config = dict(
    translate=0.12,
    norm='groupnorm',
    init='trunc_normal_002',
    grad_clip=0.5,
)
Rows from block 5 of a small image super-resolution model, named by matrix and row number. Rows with one number belong to one channel. Each number is 200 + 20 x the weight over its row's rms, rounded and kept within 0 to 999. All counts start at 0.
Before each channel's rows are labels from the 100 images, of 14976, where the channel reaches its highest value: "responds to" is what is common among them; "patch colour" is the nearest of a few named colours to the mean colour under the peak. Only what is clearly more common there than usual is listed. The data: rendered rooms with furniture.
# convs0: first 3x3 conv (model.mid.0.convs.0.weight, 384x384x3x3, each kernel summed), inputs 256-383
# convs1: second 3x3 conv (model.mid.0.convs.1.weight, 384x384x3x3, transposed, each kernel summed), outputs 256-383

responds to: trophy; largest object: trophy
patch colour: brown
convs0.52,206,187,196,205,200,184,203,239,191,211,210,192,191,220,226,177,214,206,186,196,186,228,224,187,189,208,221,172,229,207,234,201,203,196,190,226,199,177,205,225,145,156,183,194,199,181,189,242,195,169,183,182,189,209,195,206,186,180,196,182,213,196,199,193,209,167,203,208,223,199,220,192,204,213,192,163,178,225,195,192,185,171,219,173,197,191,199,207,223,200,179,198,215,167,256,208,190,196,190,213,198,227,158,204,211,201,183,182,209,197,219,179,168,157,217,200,210,171,226,179,242,179,179,228,187,158,217,187
convs1.52,220,229,218,183,231,173,193,177,213,226,172,205,192,176,224,184,173,187,226,196,174,204,270,157,199,200,217,220,233,226,199,181,190,175,211,199,205,163,175,230,205,236,229,209,176,223,234,198,198,232,193,198,228,211,224,233,198,212,205,206,192,227,210,229,168,211,202,186,165,211,186,186,185,166,157,205,177,186,175,202,199,244,212,228,221,212,216,179,219,231,200,204,197,239,198,190,202,211,162,186,215,199,195,180,179,225,177,201,192,153,186,232,214,217,194,227,156,216,172,164,183,193,193,232,205,185,164,171

responds to: black walls
patch colour: grey
convs0.309,212,198,188,184,185,228,200,234,209,210,201,162,201,186,211,164,214,208,185,190,175,193,238,171,226,199,210,178,171,177,188,200,234,207,175,231,195,180,212,221,178,182,183,147,183,201,193,189,205,218,175,195,168,165,163,193,198,200,197,184,215,193,200,196,218,208,195,178,189,209,168,189,209,184,196,194,170,174,231,224,253,166,211,217,171,195,201,165,186,206,216,205,190,213,214,238,172,208,212,205,226,232,191,219,180,172,193,181,206,197,192,215,196,187,203,176,194,214,187,190,182,200,166,202,179,160,179,208
convs1.309,210,223,219,202,170,235,200,170,227,213,213,202,181,248,223,214,189,207,241,197,228,203,237,203,211,193,179,201,187,212,193,171,180,215,212,225,157,191,217,180,209,168,202,193,189,163,169,191,215,183,212,174,213,201,203,212,192,184,212,206,211,190,198,188,228,211,220,201,217,196,198,195,212,192,208,210,173,163,201,189,224,190,166,245,198,185,184,180,212,180,177,198,196,183,211,199,197,199,179,220,175,174,207,217,234,221,226,231,215,175,214,180,185,208,183,222,176,184,195,222,227,190,242,190,189,210,207,159

responds to: dog; largest object: dog
patch colour: brown
convs0.296,184,190,206,159,212,190,211,175,214,209,162,231,197,165,222,220,193,181,172,199,187,185,207,192,191,180,192,204,205,223,163,177,183,187,224,206,200,177,177,188,219,226,189,197,174,191,227,192,200,206,208,179,197,202,200,194,252,204,191,204,185,196,202,189,201,208,189,224,206,185,178,200,240,220,162,161,208,183,182,190,189,183,204,178,222,203,203,196,148,232,180,187,206,184,194,196,205,187,191,187,213,196,203,211,197,184,210,205,180,189,188,160,173,220,211,184,224,235,173,171,182,200,204,184,189,193,156,210
convs1.296,172,216,194,226,174,191,176,196,174,200,213,198,194,215,193,195,241,245,188,199,222,215,182,213,183,171,224,191,223,198,187,194,210,184,205,190,188,213,232,210,182,224,199,207,186,202,195,195,195,223,163,207,183,181,219,231,234,220,187,198,232,187,186,179,209,212,217,202,209,206,219,227,167,188,225,165,221,256,200,194,221,208,194,182,225,231,213,192,202,208,188,221,187,213,182,209,156,204,179,206,181,212,180,174,213,203,225,241,214,196,191,176,199,187,176,217,163,205,213,204,214,206,200,192,197,203,213,210

responds to: count: zero; floor: striped
patch colour: grey
convs0.80,207,186,171,259,153,219,198,199,211,168,172,189,203,224,164,165,223,201,207,203,186,146,210,228,215,215,199,220,208,199,189,182,195,245,201,216,214,185,205,209,185,187,196,187,208,185,214,204,221,183,195,205,215,215,170,178,162,223,207,211,203,201,211,218,220,188,203,185,192,214,219,202,175,210,256,177,191,187,222,200,195,176,197,198,203,229,189,193,170,171,206,190,177,179,203,189,253,244,171,206,211,188,205,201,213,184,166,217,196,174,179,231,208,204,198,138,204,211,191,213,160,214,199,170,179,213,187,204
convs1.80,212,208,223,201,240,207,198,173,207,183,229,228,195,218,200,166,225,211,204,192,188,219,198,191,188,192,190,175,207,213,231,220,192,221,198,195,203,179,183,199,203,176,186,247,217,216,244,224,199,183,186,204,230,195,200,206,214,210,241,229,198,211,191,194,204,197,161,209,230,176,216,178,160,206,168,177,222,194,178,197,231,209,211,193,180,152,197,200,164,176,192,201,195,183,207,195,214,202,209,215,183,212,204,187,170,179,193,189,170,167,188,209,196,194,197,221,192,218,208,176,184,188,211,197,208,191,202,168

responds to: blue walls
patch colour: grey
convs0.112,203,205,150,212,173,206,201,193,189,202,219,195,189,229,159,191,205,215,180,197,177,213,204,203,186,197,202,192,170,197,199,198,217,183,174,219,182,185,180,186,162,194,204,195,236,222,188,187,212,197,198,172,215,172,196,231,221,217,191,215,215,204,225,207,224,189,172,216,210,220,158,215,196,181,227,203,173,225,147,204,218,218,192,167,199,196,185,255,230,217,197,212,186,205,212,215,223,188,221,182,182,204,193,178,161,191,192,230,198,207,211,173,223,185,189,247,201,186,190,176,183,187,189,163,213,219,204,177
convs1.112,188,182,238,213,176,192,213,196,225,171,185,210,205,158,247,210,230,222,211,211,214,204,221,187,215,206,172,187,208,185,211,188,174,181,229,232,226,194,217,187,209,195,194,153,182,181,175,214,226,178,189,201,174,179,193,202,190,202,205,154,199,238,191,227,174,250,218,217,201,189,194,203,205,189,193,194,241,187,187,174,176,226,183,202,197,187,206,184,191,218,189,214,208,225,174,175,181,202,212,211,227,200,227,195,212,211,210,187,234,187,232,218,182,235,206,180,193,211,205,216,178,159,255,235,178,201,146,178

responds to: count: zero
patch colour: black
convs0.375,178,189,206,182,187,221,207,220,173,177,192,226,224,216,166,188,201,235,196,201,199,221,170,204,214,203,209,231,220,189,214,201,230,212,196,201,223,205,245,227,189,184,197,230,195,232,230,215,221,240,189,217,198,231,218,216,186,204,199,189,210,211,218,220,216,216,233,199,193,203,242,219,213,203,226,215,127,190,199,204,194,207,212,230,229,204,220,186,148,192,184,199,233,182,205,212,198,201,184,227,190,149,193,213,208,199,193,230,202,228,225,196,194,235,222,196,220,209,187,203,199,201,232,182,205,212,205,217
convs1.375,166,207,199,217,234,163,191,169,208,219,185,189,188,183,192,194,210,216,160,188,201,187,164,164,202,237,197,202,191,193,194,192,197,231,209,185,219,196,193,202,218,169,214,177,216,180,230,235,197,186,194,188,221,188,189,170,210,193,184,176,186,176,193,181,207,212,167,193,195,172,193,176,192,230,200,160,209,208,187,205,217,203,187,235,236,198,173,228,203,188,197,197,189,188,177,190,198,208,193,160,196,225,207,230,203,180,198,187,216,207,160,208,143,203,195,210,197,212,204,234,217,234,230,220,243,248,200,223

responds to: trophy
patch colour: black
convs0.270,202,205,178,188,186,185,221,227,179,224,214,171,213,189,191,171,231,200,185,216,220,200,196,180,202,211,195,210,246,205,181,212,221,190,206,184,175,193,197,212,192,218,218,240,174,204,179,224,195,195,181,192,165,198,194,195,203,217,178,221,204,180,181,216,214,191,171,221,219,193,225,207,221,152,273,225,202,190,227,182,202,206,185,183,190,204,203,223,198,189,210,195,221,203,222,236,232,188,215,187,219,198,189,201,192,196,174,187,233,181,199,174,226,194,203,211,200,210,226,184,177,194,205,187,206,199,191,214
convs1.270,204,207,195,220,193,203,230,170,193,176,199,155,183,199,188,212,157,185,204,166,188,219,217,195,197,194,181,214,218,189,233,193,201,185,233,214,187,197,174,214,224,181,194,202,181,174,188,181,209,191,193,191,231,202,188,188,226,210,218,150,164,221,200,230,209,229,184,214,184,208,222,176,211,222,179,208,217,184,178,169,191,199,184,234,232,205,176,191,215,168,198,269,190,198,219,189,232,193,221,209,219,201,218,210,207,195,187,237,184,191,217,186,206,206,184,175,215,192,192,195,232,194,199,205,173,186,179,162

responds to: umbrella
patch colour: white
convs0.176,217,194,203,226,185,186,206,201,208,221,220,212,197,233,208,201,225,209,227,204,193,207,240,207,207,203,206,189,187,199,225,181,188,170,185,193,219,242,227,173,203,172,192,201,217,183,163,172,186,190,224,214,212,211,208,186,181,197,170,196,210,202,202,167,213,217,191,179,172,186,211,195,192,205,207,167,218,202,209,204,212,186,184,200,185,218,205,209,202,207,193,193,199,221,218,189,196,229,230,205,186,206,196,165,209,202,195,190,229,206,166,195,197,154,191,202,218,195,227,184,198,200,159,221,185,201,248,258
convs1.176,189,189,197,208,227,210,181,202,206,206,190,205,175,198,274,196,163,209,169,146,231,205,203,212,193,260,177,195,205,208,218,211,174,225,184,175,215,171,180,192,228,197,207,189,193,184,178,213,190,207,221,165,221,198,212,190,207,216,217,202,191,229,180,204,197,180,198,219,215,186,175,203,214,206,174,233,211,205,221,214,158,203,202,230,199,226,201,178,181,173,225,230,220,195,208,211,205,216,198,220,193,245,190,202,193,198,182,178,168,201,221,213,205,205,221,206,187,203,166,180,192,222,215,210,198,185,214,177

responds to: window
patch colour: grey
convs0.351,204,191,146,230,177,172,172,188,168,183,193,206,174,186,172,181,190,207,191,214,184,199,188,215,201,261,205,229,199,190,171,192,171,205,209,169,201,171,206,208,177,185,205,197,217,210,214,186,195,209,176,208,207,185,228,196,194,214,238,206,224,206,190,174,194,170,174,188,174,170,207,204,160,179,203,151,202,184,198,186,200,215,196,203,190,232,175,205,164,208,223,211,210,218,188,188,199,242,207,205,206,162,211,194,194,170,190,187,189,190,214,198,222,213,199,191,197,201,190,188,239,204,163,197,215,210,193,176
convs1.351,187,188,206,190,178,147,185,205,215,204,201,232,198,147,186,226,199,202,204,220,198,194,194,222,213,179,201,178,215,220,176,224,263,242,232,241,220,205,182,198,184,197,202,235,190,191,214,195,173,212,215,194,175,199,189,190,216,178,201,183,162,183,216,174,228,203,223,183,201,218,221,209,228,214,188,213,219,216,202,174,206,180,199,160,221,170,188,204,185,169,154,196,212,206,195,230,210,190,202,225,215,185,195,198,190,250,202,192,206,238,198,229,227,208,189,197,199,216,198,200,170,199,214,199,208,168,170,223

responds to: window; count: zero
patch colour: grey
convs0.73,195,184,189,183,196,205,211,180,184,182,211,199,198,212,216,199,221,207,190,200,168,193,213,192,167,210,182,201,199,201,195,215,203,199,210,225,217,200,215,223,189,200,174,164,188,200,190,194,186,181,170,184,196,224,197,216,198,210,191,183,248,196,223,207,194,203,169,187,197,191,180,202,218,252,194,211,200,212,198,190,202,126,179,172,141,199,194,182,204,189,186,199,204,158,181,209,179,202,241,218,199,219,204,192,177,200,192,214,168,184,178,205,210,203,194,217,204,158,215,201,187,170,213,173,177,220,211,181
convs1.73,220,243,251,198,189,197,218,180,207,196,214,176,203,196,198,190,194,197,196,217,228,191,161,165,204,221,182,247,211,200,186,183,209,205,194,217,215,213,211,188,218,168,205,215,197,190,198,188,188,210,197,185,179,181,164,199,207,188,236,201,218,223,213,186,238,225,192,203,191,167,203,207,216,181,210,192,181,162,198,189,201,231,171,244,190,219,169,191,220,183,161,219,204,173,201,174,202,193,177,209,194,177,197,220,198,188,192,228,235,188,203,186,197,206,189,193,188,172,203,190,222,184,204,223,214,177,228,196

responds to: arch; largest object: arch
patch colour: brown
convs0.320,192,180,194,214,162,188,211,196,201,213,200,219,200,204,179,195,155,186,202,208,212,213,224,158,221,198,193,186,199,194,193,201,181,194,156,208,198,194,206,188,229,144,182,194,183,193,182,195,243,201,176,225,199,203,179,198,154,213,193,220,172,183,189,208,199,184,191,248,198,232,186,206,224,200,185,213,173,204,207,209,229,157,194,191,158,180,203,196,200,211,236,218,196,199,216,200,188,180,205,227,214,224,190,184,239,224,192,198,196,182,209,212,204,204,192,229,183,189,191,192,213,207,236,211,197,160,202,199
convs1.320,222,177,229,209,220,223,208,195,193,179,213,170,210,179,212,209,231,199,195,198,220,221,180,222,178,212,199,205,192,232,226,157,197,195,179,178,210,215,198,226,213,214,183,208,214,203,230,207,153,205,197,182,194,178,229,191,178,201,177,213,230,255,183,153,190,185,221,232,211,190,208,189,189,212,185,216,180,199,249,195,184,142,203,221,171,213,252,193,181,192,183,185,197,172,215,193,199,202,222,192,197,152,219,200,193,179,179,175,182,179,196,186,209,205,190,168,289,199,208,191,175,213,185,209,222,184,215,172